Rows from block 3 of the image encoder of a small contrastive image-text model, named by matrix and row number. Rows with one number within an expert belong to one neuron, the router's apart. Each number is 500 + 50 x the weight over its row's rms, rounded and kept within 0 to 999. All counts start at 0. Numbers have three digits each.
After each expert's rows are labels from the 100 images, of 14848, where the router gives the expert most weight on average: "lies over" is the class under the peak; "strongest on" is what is common among them. Only what is clearly more common there than usual is listed. The data: rendered roads seen from a driver's seat, with toy cars, trees and houses. In brackets: how many of the 100.
# router: slot weights (encoder.blocks.3.mlp.router.weight, 8x256), inputs 128-255
# up: expert up (encoder.blocks.3.mlp.up, 8x128x256), inputs 128-255
# down: expert down (encoder.blocks.3.mlp.down, 8x256x128, transposed), outputs 128-255

# expert 6
router.6:514460432427440519556438496499424454481495542478540538565606482537547523410531547536453484559459480520489521564480498599610469569527550407496515492511552548478390506532539419469553513559422475489474577482400442523539483513466629464430484462447497506515562582508477471436520559507573555487516466565510529441428466543439478574411528549542544494525485531510600555497423601452471455431481
up.0:527442530452561451474628370496541495530488499507507492572451515483476480522539500442484498467602522473486558507553532502334521462490468469543476488521448532540528479464469520534445571537469505631584475466528474480467545492409462423579539532520521518494421454449561514441446451459491489505475477474448426499549548451496413495519439424487479474504496442525447461563563358514523578630511
down.0:569467509460497459478565443467453550516535534569517573583518459578498541508552512463491510531503558407506582432455455562523545455410493514544492442457391503544482519444468495546416500500434462531552519430578466528548459520354538397540505546476425483453482500510542565417449439530465446504420541475532490482555526461499501480528484419448508587488532399522415457516554412419580592558486
up.1:480526469534536472510593415485554531555502455532536500514389537430515474602398482589486460480501574492492470478533407473409552445531461464477449522523465524527587508442473526465463478527497533530533499525485514516460498517476411515517603552509475473505486453478568585533455527575441414548431569457472461538561543431586494453553444421540544534510481446460430527470579347505531475555488
down.1:541492543477451409517463543550543477447530561578434510556527424548496498524560465508468517483544497414498589453442483555595513536410566433501560465524438475600512599506489450483447502561519484504476507399573399470552459447362519462468419512506408501480633498444506483529441393503430549510483545541545432553525441503464565569529528478521544588579504489461516506507486504463579481492447
up.2:490464495519462565547537470529329523459569551496549603485517493588494554445482497486536461505553563501456588486399583582521481486381513499546483529441502501650483468438528467491484473543423544505463563426515443547520447578494535473475477456491434491561509492505459451438495472490497469553434497490423552444468521533522548513542490461449472449525522535478508470528516536572494462469517
down.2:549468502496461495457446447463497450470528494512519533504544452456528542400602499528454496554526527490465542527409420554511472520467459558558513388506499463553425421503488382454539531610434539502600474470472444585641513519486558363538579478505506504469456487504458530506449492470469440585569580526540500490440481507477409422517577482479582555465444545514597481548515571565520577410510
up.3:455516460580555508436536507505546600519487470531482499460476488467557497502406479413505536503479526485512468423505484366414523494501501521441422571440464505474514463537431613557482358481601401455508471528496682445463488477537401579468608536524533522461460503509437518487518499416446513507544493470474477514530554581482501487553504545592595538515501495492446510450517453538538600559603
down.3:477508475520555419458580461474592558575461532461448515473509534494496465522506505435469557511485483465567468468524581467469441591460553488437428514435451504464563462489577509419436521451524486559428479535433537450406423412483561557575481454475414488468409470522532432393500567533540582438466543551526576433594392599423481481492508556570494509508510461567450482510490470442484502581552
up.4:539464567538567471465554431457488656542488523532453526501491502520539527546439535445524457558487496497504495489496508469476524486441452595447464528449293440397536459550374627511392587442534437481530513482500560503423460516483512525504551544512483451486450361527489508481532467502469541520474504448426507589516538456470479456582518437526503533459533495499469452469554417517515604523561
down.4:457415527543559550518536542528531463536419478412551536487528591457575470500458494527470416479487446542509438460501512433430532584585512478522473512500611563545524518570528508449572447564490472581475522538455538401458526437542494537489552509475490517555491532477562501396488510398631551462535447496517461497489469483492466484460450476578456431465499444515490518447498495483513473561493
lies over: house (49)
strongest on: house (79); dusk (76)

# expert 7
router.7:551460530482564444455562521433446550507400494475385435421462436536538533485582422529492450462555538385525599525508543450498458569576549531476425474476478427644553435498543470495433506457549508566506512573529539463486497439488576507467498555509406606471481539486473454413525446460464564440572566582482512461496571455495470523568414558546473501509552540468453515555478432540472552543516
up.0:463537469490478510516455481521565501539543457483478505492515496425500438569444513559426470546474440496519476498509497501531558427500400499474455471525486431425533506520546528425581443514513549420531455531458517524549497487519450539598481550516409375547472476453573517575479609545465376513428609473536603510573492439530518451477558483411535467456405498553548477437552537501426399431435
down.0:397495484412544471457513477448491437578468444463552492517426478433558512482608433412428459500512442445485411498521546416443493488567496628480535444576473548437534528485512558496533537500494545495519514617471526395486435545430389506571480573501511531525480501455548522480513499564499437473522463508504608563474505436408413418461424536483456432373493436482451471437540398479504563595572
up.1:534451487551495506530524449498512485504552491520605448519487574392499428465534566569447518518518536457543385440487443495458531429533543531591486505465490635498495492462471401501571559519468515508503460554507540599528431518495472430580529589540502482482483468457500548473419619451495425507470489486466575457560485457499484481418561520459485477526415454468510516513479568507511444479460
down.1:481433474553507475475519545544499518528533537510396556516617487546473535564441551513477457434494553486450531472507533529395525439494530375529538502532527494535475664439538488498469495537427520481490561479504369517340539458472525523442422493503540496571568536458560508487381427485490550557483487492453427503570453562489527464490469538480508521535492525627490599441549461488492373610514
up.2:558548599438503444525516541489429467480586474550577409544453350511517530527583623430507475454410554388459472479550562541513538473460622499582435454406548468536533504436491403663500587484511428546552492437556536467551523491405557517489453457474551551502386510490526520504442467480506495509499438544620426485507519471509494533522491537556489467503504442461476405548470546593518546492529
down.2:486542456471468579543517487573450482427586529437571447479453482508490570431457571493552469571408504531427478544539467438475582500571476455479567520443551483422533564596384551545577472625445482493390566393470445432476511539482489428495442462568540412611425400523444558618564530492516459498494442496421418542406503487511474511519452486475566489502526469457529571489513536456543554466550
up.3:450467376514469637503487503538434482478505501468495536461492521476551510453520510550527488501498450551500494441552473489558515459609560472573527551517565514563519521617438484536568486563547522582420470538420461407509535486369473463472487526436532553566540555512433513547523557447528482573519464483392424625503526478526469496434473493476495487570510425515563528414446555406528513535414
down.3:533569552489533457546499495477505497487592560532480428585468490492540435475549547484457451448509464559565521575480507474559456618545439540504378466463433486469459458473487494516404556464501440550492528439485512564585501500476494533577470432552454491473474497523498407471583599550531549399514543521599550435423445421479513483592512551471423499492519564491479427542519489590596541459541
up.4:360502522523548489512475474518398514440588493475519567506476534530516551515449575479535455492472442524465591560510542600530471468507536467510459403453466376441572456490489538599477480493584498553423528461587424333492497518362494486511505535645554566453414504523513524507550457596539522440439455425505520533444472496525548470556499526542497524478538480426452576493553465508484522469557
down.4:482465510537494544579553475517483519517451488506510455564447579426606511541487504585538440504497537591481417425544514484486503490559431504507463517459579454470523390480547514545512531506508453564509526446538554513456525473458463534599495497479536458505371430555580464537444516520474477514448531525488444526539588401536385499536440515397479517470483382525451453469499454594605520566431
lies over: truck (89)
strongest on: truck (94); vehicles: two (76)

# expert 3
router.3:489424552534491501436454488514474447405478433472534487440522506519535492450587452520478531437495482486557464480544596461488365524525519579396489476545450560485484495496538424509500408475520465481501512580502523486596481442552412529510551427513492531377439559505575439452490500541538502423463529508571549494498471563498528545608508595515510480492474475469550470492465459511468399481534
up.0:491514515559559462459488423429407496440572474483522558569434467460525524501610415488489497472527516563520478580501514465565496439543501586512415479446401495489531530474437463532394484446528473582461475472530536512559518483512491564537516485558488512443407473511515468512501528595529434529376529416538507514466448441518541421633478502472529509501518439426475454583524468516537582484589
down.0:414524504487639432414522450455615492584525474468442507522486438506501486589531389521469491418539512464524524489517554424465475557510518470390467419543422481500514524424600480425458492515533469509551536536465508500506515433484534516510496493560431476498478511491592516467477515509521590450569562546574465440509461485401497567478498527601522477456524467492563500493590440499486483571473
up.1:469439585571523470446488510502501497535502476508465538496599493387496461436547405462482568469612458549548544479399564508408527502491447506490447544493481523598437464555518451500499460430492471548556446502518554481500485450551494526647581482473512519449465499526442446428453480440497435604495515462508501496497531534395459504504510484467475502556457502391573433570493480537523486515484
down.1:480595504529530464457397446516549435433559558466584485504484484477551568443527536547435475469468473467502448488439512399522449490578473555481451415467522490550469499508515444492484467486495512492600444468461481472516543497552505535504508515525505572499401508451476509466437494428497469531557509512655522461513434496392471488507502504502449433459481557491533471473547457639535497436537
up.2:480462517484469510452539449456468485527439443522504504525501457532478553469568442332518644470534527495537464482517598469501566413496602566511476553490485592600533563494498508563558494438466485449472428571539555480504491432487495491495462558437523476452533553510480490508537456414556452616471432543556484478475522599471564457553467504535542475526542455443486524564457536486486543490528
down.2:550524462476559534531509520545552512460591608490447471426522529500447587396435482486514470552478503442471538556445454510567613479485483431526507515449512465492537632574400511491498441568534462460475557386474432504459439529511611456406430480536488487599514500471426539579547426441550528529526515454447481519416465498506534583515483459482583469532485530514585556523537537429470573529470
up.3:597513557448448532583501601525459538543470503552467522447586515500455411509359564503503485571519543518462521422460481551465506544419555480514522572442468422472442448561525538542535505458491431379514491431476497512455417610492504466516437480509487474499483449550450505507471446561486448506499510513472506520577537520518531544487551495439479613549417475538465478492459589464489506528488
down.3:568572532524562471446461525534477535493466488547442482493470439547403431483505530510462491487562597406451493462453516545513499546462538546469422504504399429586515461481506481566385555482542471478460434386531457553544440465460531496489434456513446613413538484471521464516446440536478550429508552590546532421560467596427530574516571582502436514541477553443452509574426547505433506513460
up.4:549502463473487545549466589532467510528480463484485546466605583555477445527437514560542522561619480503440550443469474503448480539390507497462608546524512438431464423477550533499518482526531456395477489460484534544468427538529464457545495474459465478507499488542499487528497371645471524473524537550478516491571513530471522523452571530458448570515429489525452517441440576390479497507545
down.4:463495470582493506456447479537371586472494473531421514481514493550509484446457545509513500524559581454439538473414521525474411549427475590480484534536468470543491370467511556545383463476551515454440454437520527538521439517496482494551491431517480543433483456511483449509507489552412514466519593607460596497564534557490497547527572557408452498493443543498394485514458522489403518484482
lies over: truck (81)
strongest on: truck (91)

# expert 4
router.4:478446581469514470468536507464601504583407510548464525420573478466543425463514437515448472457577540371554448437491548481374460507410488551443521537591520503534492487489507423456529504472568510462561477604451609483457471460495456514582550553434415543488540538441542451468477498491409521459561571549509529556601552556445475537457512546587505465427427455500507416482452485525540424546427
up.0:470452477525561530440529494488429527483479467512431507597421460491439452546518444449427505520549530407487579519534528545563556479516542512513452476506427518628585479434492542545413507504531543519503442474603496543553469320488497548498504465452505516435508460449508512463509471535489440466417496513560526462574556526499545453620487503512490516528424416432324481550541509455486520507481
down.0:398451428555524510407525468468488595473528447569425490497509520565603517540457436506487478586437632427453630439490481587465407550424531513524499512506479487543514506465539446450492426503499516437517530547537472496512522452513485564503472488472542432477486489553456514441507510454465503478524520483537438520515560533521588541513537478479569489502551565505462551454471500423555536531549
up.1:554569514503568445516493530536520466392545501527584515464592519618520522502502553478488437523428557436512404520489436504442491496410434481442616466589540518377485536529447471481541573544474437341523528493490504468521557515525513419524509538563539556484584501398531607540504462493486526513530484525466445580490440560452431512491542464531522471418602496541500533502533470493602430439498
down.1:503427455552559502495472552498547528507430428589533510465482496434490458463433435566493503482525483548516469456441499370471487508561490516427453501499498546511455466469495577512536400560534502444494488577506631568513438528623361562573577548529508402551386470459524516545442506474472459513475588550489562390563517424456495372556494478384490482441387488493491559421541542547495451451521
up.2:401535466565448410436364541537588478507480459494442527502562500414567432504521481577385556424533538543463467456453485470445462554502433543442470429551531519448435409419600463455524451491555424471580427556488529593497519479530435534604516428504554506451484524492518428515454522522421508537519602559622490510542474516470476414451540538439542524480385502533553503503443477579536489459573
down.2:439469445439382528488456505537403429482524488527516550526543546433530418555538421505505590445568536548509526590454584481553463444486531501429616428490519523507382469407543527498523445529584515522612518494498525578509561477430535444475586458476559398496566494548450433466522484570460459543487567544521556443483554497457483404528444496478539458492474500537625507496463501460539498400563
up.3:593458552497558577500572397447429584493527523582447497519539456514436548474538500440473463525502537409518434512501450552531583466471538479542481492427441480484598557523403570560447606553423466486525522448592506460498424497402562513474460643542477526521397405452391567458513454499482467468488444472438490492496508441512436532534486488573476529514568487477436474514572517491493616534482
down.3:495472453524559520511491538537446567514449495608487491452527436487541473500427445554473462511533589489472433543458469426500485547466453455443527485494514518457436436466494560510527509650500501384527596526572546584529484584552451552504612575518519407590431454429493558568505480455417479417592569536419544421489541375461480446540489455385518507394466512566491551417541471516502479455468
up.4:366543616486490410439531511507457540543485478543452514593444508484421457511523411478469519508589584450520508482501573514517474529470598522409471443434441450535492498477518484551490537457548536561507486500561484526535477411452521595517485423513475470450575476458552453452480424479461531462461537511542503478544533551461605449526476574549476489529515441409533490593478514486511440549458
down.4:588513583473453465456498508500538480602571580571501465544393422482399521487504551460492514513525488533564415593474456509531515503569508531557468469386492590557500512462456530536456565467348483531588478514539601521536529539571534519508456578534458549546469492510431491435479523533513400524557408499542496420521428397421448487536493489525413439557473473557497428488482514618468549516541
lies over: truck (65)
strongest on: straight (78)

# expert 1
router.1:480496413508538522515536492517534450495531463475563510521439511473513472504453523545455431481461470539443468532530475456390533452576454483587510486537537456522566595547462517453554513609494579566418416460407501448492516501518414487556462580514506559574513499439628494558466599474493375515462517464423513553499472442522482512429444425482485509480449459446527515392557457524515442526593
up.0:563518495486481401424489450448417575467510498578489607550539489512517497500609474429439500561487547372494530441455506548591449528407479523505534539502430515469480500453507473485428574472499481484561483450595509539516474483496541468562482565494433484434468486368462535479459430505438483479412538501523553430556501529469470439609550506530488551451487497515425468500502496492476523519510
down.0:466502527480500562503436539534432601511428478452460475499576474538569549513453551463586504476564473527489538481382518476491463523410459465486560470395541518531503529480545575499494526559542501497513593430537443499436445491455506530457481509514486472546570561625456519462542413471530560516522523481517560411412518538527573524512514505505450523493588569635461562461520458438515464491481
up.1:394482464434476479486611441433515530552482493490491482518489515464536439530528427463532513535488476520554497550518477529586478557518535488527586525340486490561511474510485405465513672500529521552476529570460530499499553481402587520497488547477456474494532454603442521481569563513519572431552462558384529437500481495427478493451528504567453481498507496569501556555522518491427490497534
down.1:472491509414493522555567526397420514559503495464500454428533525599489502503451504540645475527513539554581478512480580504433431533446457536448571578461487495414461428483565530521457536523521521385432557478476509557430443514516483397546508486502568406536457453538484450506574531544543498399555494544445573445436556464499493550554418505409514451412571524563484548512497458507548458488519
up.2:551491542537511435455446583514539585521493505529455567480550487428523407485503456498452511551540535467502607428419511542519466584440482542480465543476481507518452420489560485466459485440557442460549503490527503589490460464501599515544520386495434488415501415482414493431464465456416616463507566576542545434586535544405475464523569526575488505544328529499478530516487559470485466504463
down.2:483423506533514531447519491511407506469403407448429523453487512507459550540486440455576606472542437464500559474585539450434585399479567543443531542588468524560520536521463531538515412474567571440550445552554474441481510484513449480427517554486466489487515551451532477573504416478494470597462492454490559531583621566510511501496434497552606478516532461508517521570500501431472496550483
up.3:556583526509494459536488560550491453466601484544527519452592438485442494514459531501494544532421561544524498551493492519451553439514508454481533480469517455462420569515457460545545527488417498480509496515478420525486549598571554471511530438511557447576520411496480515529472534504479462562556469462446448522478461469500503515487488433439558538572472550470585529546552471558499490407574
down.3:504500408558497587428481476528548457486573479462563511485560504536462497461483598521484432520466496521469462596436466424408487420531460542546540444516545585526515565497464525475519502487476531479455506516479557540510534545591430520512503555585539529571443480454477550544561502494483408431493502443556504483512421454575509451479522462417382476447465536528443477429541501559458458497611
up.4:502521547452509457476551452429422502472468468525477461485465483459452451503558361498409521526538562441528474466518516510516430591483541539427488457503454553528452416447545529531448529432541451475588485505545578563538431477499579518499559411462439535446481457463457468463509489633418563455613562565458583452536552499500399531552486565495519525503413494537497447534516535463515591450476
down.4:537570515476506489574466491595526444442585527549539494623424558446437467588547549485504582585476554550421474494541434550523539483476470395544552509478575498464475482509456512520520592601465399504518444413512426544530567499433501454500509440491569480524613447491461516539446506547563462519501447484419365507488455502532479454431495459434530589539441497537563500550526577446573506476490
lies over: truck (64)
strongest on: truck (100); vehicles: two (87)

# expert 2
router.2:527467567489469515548478526519434442519534452537465447469524498505460524464542526490549623500567492616489561463508557582388493494585441531541490608484429478477437374508606546566513582539461438415512487456454572550522471546548437406548475447566545511462498523620471445541468491575544483472507489512542490493518512480553435518498517549416427513567450533492574540594433556506391574490441
up.0:498518474540579414443509500506453525434562504509572542445470479557553489537558476548433459449494579403472536536541479443511551461405447581461489401581475418476595529427491511462428534558553558505501480538583422502518566399504480514479608552498439472493491489422547536556470433462421553486510573466472526510518513521483461418547539455511542445448532511442401527501553433505524549470517
down.0:617458438502470448539555435458503546425557433459569447442456524539540539567532570579520524521451425467465457377570539487535449440422541547582438582475473536555509462485445448502482477510514452433569521486483530472526502534515400430462466552468541491427431505467583589478492496565491451593408533454508458449568498513548543470526508541563575485448444548517381399417454560559461474531446
up.1:492494492500504556465449540573524434494507520508547459458509468549464537424448415534498476401471487458533496532524497436556600452531533469515522478559638469553549545480494434470596479514557549538473448513404468472531500438536458543369451538424463529541479623477529510563482467409506559495489482521625458522488476507424543517432543510614505454473567470420492494446509517577543421489412
down.1:621479406386497452525480456398559471513484478456526503342612538521524546548498466624501594564529495531450490385547521568494425519441542517577572542512506460513467543497509454489550537562534533494482481448391458545512497558582510433488478499416472494471550485510491516502459470497501381522413472539518523403568555550461572470600461448445501507455519515520555434394471520518435527513453
up.2:485578522497540579456420513566577449479510514524522505505411469535443532504459469549465450491380538443501479554573465486594554509499556512422496465571587486463565554470510529492536552525508504484382455501536479491512472321501479566452517507481496495576468601453464529602509456510494586393487469557511413547501398527477433516437529529526540523473555463534428452443505557519520505484436
down.2:607492374451440427443487433360556530491460438467533565352588467524523509489529453615426528594535489416411523359523486487551425494451553535525522485543497493495495496464551427464555520452540512368518445490408521538514531562508496501491473532466493542417515456459486562512520456569467479536522544493503515476577579580481524439595556514512494473441471527497445478414438548511506484483482
up.3:577574433524502394450430466546452436374642458566564508515462450471461431534604468498495529519536622483480555521565496512510474500514427602492497474587436471433514508388524532522435463486500493435499458493538482607622536465530498441522511474555508507460467473485511496521429505523450515485491574491471540505559492486564457460605528510421528555519388481480483513521482456456450571481523
down.3:437461513503526511469483519462584449511454488558569507510467552445427455433501405465433552476528576443566478557539486432564520425544446527384583477612504536470556502453584500395569478527474569575435468573442529537489473503541483532512545506446470419486496580432485440536595493525522532525469517567635576434514480517466477460500473424446459403529500424475508515495429493504479500481497
up.4:582592498512520478465401528571484428390625479589604489536483383488448439534570510476502525469522628472503494514581499482535495523459501557496463459578485425439489488403518561548427500511498465452492435459602472574617534391585440505446477467540507537501508509477487522501394419511469548449537484528528460503543526533523483503556535535478513576525471489459409521515464523498533550483496
down.4:425443551538549580463468544514540491507500480609620483509451509438462404425440441435465516425504558423525508589501511455471527466532442521403555427579492472446493423445535493410554431537526540609490505544537546523513470495551451532533572468459510497574509563441467398492563464531493547502490538497573534505461516524431449514462505456503441474574501465487509508523417532526467497448479
lies over: sky (66)
strongest on: bends right (61); vehicles: zero (55)

# expert 5
router.5:517357605482479492535508473428466488506426458457491444479530532586436634509522422429546454461576427472529536518505561536452558451499454495550523527536469437569486479516485495520510550457449485546496524497549495473505512535529495450513467572558541471426624593533514448526563526469613521637463414453436502554416582509521603536456444477544515469494705521433503580565497503542513465485449
up.0:453500419505558622485465529510482438405535454505489597501517470488521491514456543521488444563461525519447567518545475479449492453558501419462528456561546539497503525526410512453580514596472556476429453444447395500510487539567498488542515460469531520630388475458455527577517538605476408507454491520406439549507478461548508483579474426399543519460495484535571452427547455477499507469596
down.0:528532515556463467571456629589579425494536454531504481457512472439509470477469518555542483431484444616472525514508535473402578504514513466574462540496641498451456514540540487478572385516587512425488457474409545491450561532589418592549471478526566473542577518475480490548435556393479540507589526461549513487547459504533523482463505498440517464499403577545586525512439582524516395528485
up.1:527449493532520523538508576570523494567468479491394488485572477468473457518465547564496441456557458526509462499507517484446518506508520534525447537490502545526523537562559525392522536521518513555476493512324463496501386425491386541506452571462426558610434435493567520499493488514480468458503550534532621545563464487558501569487499485456462453503460493565605443419555499491467341557500
down.1:468496486527455586467547503497565522506496495502482596472518466513416443542471522496418448622442502570505525419494435540444540485513464447504489524585498556528500528566449549448541564523414540485431419548513480505491472490492476499599506498442479507614459349470493534571511524615439429505492521516448434584592453514512446458492552461496421495451383453549435470402531527510525482461491
up.2:462529474500497550548503571541472492549425504462586594522545530493482465540374531560485435548532495551406479475463476540430474517478575474498486519473558499539490510561513459421603530554499580475473472451386470480483487481531450531464551520435477473611523437487510523503466503458473545503502543536391581531558489626515476540475454428440564527435447465590588471419560480463556423510489
down.2:468537456551511520476539565498515567432524497489532607517490486559527421545496583503376407513475526532404577483478430462410472471437477452527457437527483497552472517494437458465507493511494557457516438515523508492533541495420535530571558481464489546524486437399506522509521452532419467477474537487488358566532451581495420462580542448491467491440435471554429470447525493559591458435574
up.3:550493522563520483457454512561420543451461468538485499531511463508559496438518551487472454547561523460455409528393537496477476539485554561508474458528557596612545517513560488405531469535516519505482521515444443515537330488602453523453476518513460560546519534472438560463497447542467601524576541499512525488516464506566516544580530474412479518459488535559503523454567454432461543512423
down.3:554449605561575387551461534499535511495513510563447506478560448530486582513472561503396425470468580489467495538444593557422440539408511514554461466496502445453477475467527467409496499489485468455522574523524415547503508580553538548583485527583509536493505486450533493436513491508461543463553523500523512500453401520566546494494586478493464447467492621458538490490532452582479402452506
up.4:511534409552479512465463534542654567534517519540507568507489464453549458452493441519474527492525546485484460470466476432526469601477535517518459529545582548538509523469568451435446417503562507493502469506460563533491498488548527584527441409462411543491594497482484440457488518465456530489604521501577578505554448525438488453543573565539399463582448480495446496501398561435501463513528
down.4:618424653501498428543493532526581494557486427530418464416524495450435546434444561507467560523441466522605474496477538524390534565478422526466539569508551474484524518500500510473602517438552448495470477512452464501434512516552468511600410528521539437483520480538417494518510493447481492482575466489580556509550478521469482510468570530548463542540401572465585554538495516524510493541476
lies over: road (82)
strongest on: straight (78)

# expert 0
router.0:573457458607485543464446449542426496446502488503490588533523533438401490509601490546552509578566469488482575485551502578508466487498541505533517562553460555468572502442457558580454453509589470467472458439503482500557523406461464488510472515491508594356482538483466531555475472515536479434423468488511532540572547505469486423517549560580486605554474448443447492563459577441529455557441
up.0:486408514509549491498465517467526480493509498521428394390577424494615508483500509500444400500449490463544467562471443487489519490532404518492545392496493482519491537543459437470493531517420536434554522548497482512627475598574503570474549549539485527593431484449474551507540541533425449496589485505446524493476526442562497553545542468452495451436494581490569507513585480608508507445490
down.0:482565509434508467521545458491417523479526456566633478490551457566528463547463509400540508512518611462469492484498518529463511492355518484504434548460498433404441429452464496540523475512451462454504487510545529488543502554521494401561515521496519436446449407495492539467435523570491476524450488523432527517590530568590564541464537458403571528503514525492374479557520530503519526444507
up.1:530416478508555486508477419411440459514397494467537520504451554561534548505545457514509501447519447563492466528517606409542510513556436570456478482530411526423499414426535479470470481450548559500503527537519552516445451505492403468566519633545470498431507511527609457554574503568519484470386546417533544466435570448427542354544485469443486490425540506439445537513542446564504550492515
down.1:540556512439489511543485586536466493490510492560505506553487485524479468484494403532562505444610562525473467550525444464543567564448533441487468526425565525497488463488488463587542479567514428504575531452514549517502554510425521508412587457461571461478533462522505477573513526449507528539522540558435466543436544470517512512490427446476607522475543479468493557467491519536670494510492
up.2:542458452509513514505470533543551485531454446465464566473573538446487395505424512541497537553494590611492415473477454544501486547469461429514560521495514541524483528484535490482548591453456469437494490552486526563482446533519571531564434445476527509483474481561531461527519473591518472432451487518546469484546323525470534461500584528398407481498394473596502564440472540480483435471546
down.2:558570505445468512447449581532588510559446461523462580499562514517447471516492500470504527594483542533464459423417473570541484533436441514503531574517536555470439478493537506479500612454482450378517414491536496612467440534553575561562470499485521420485494414571439526519499418598462479494510506586571519434624458541439524453541599486466442548460461546561471526460399583508524445457522
up.3:564517536536465533473497502537485540510513529534490453528474488435444548490539541516491431504526416398509524485538421475515531525561577536511503503518503499546587517535374529544490474538542518596479488439465399425530524424445504524411492592471465535512562515443401598560480482453479539569571511520450479566527590486519434443492476500635535591554553495455487455521505500487574539545399
down.3:514478594450463477457546440443483573493507497467559465534422598503448538509512516475572543465567416511534514582548553403473539483564576561433490430447434512468568522418405586486428427534567487563454491553496574409472555458492497484458478567534468536493508508522514482458565478582550534468530471472542503515473529453488445501513414500620505437537599416535445527529537406468482614507619
up.4:465521488448469508480458491511555499550499544478479611522610435572489521465571517440549565500588529550494484412477595575533554512355553476503479555487502479479460464524505425522493485427507415471470518427507527467485456455498516469517485466495484510471569526556498503468427428440528498639486496496550516552479581605455608551479488511527535547503531502351521482520476550478543453504409
down.4:549499562433499451462410503464430496479477492477530568496545473536443613517589482439570549497552438463554463523497553528565562462468486473467522417484461456515583615451438528484497488493525502469496521554509489475514529435481459528431464581523442557481631517503471535528491382481529488607520487428589546517459527523463549485601487452553525528472604511471515535592519468455484573440492
lies over: truck (75)
strongest on: truck (95)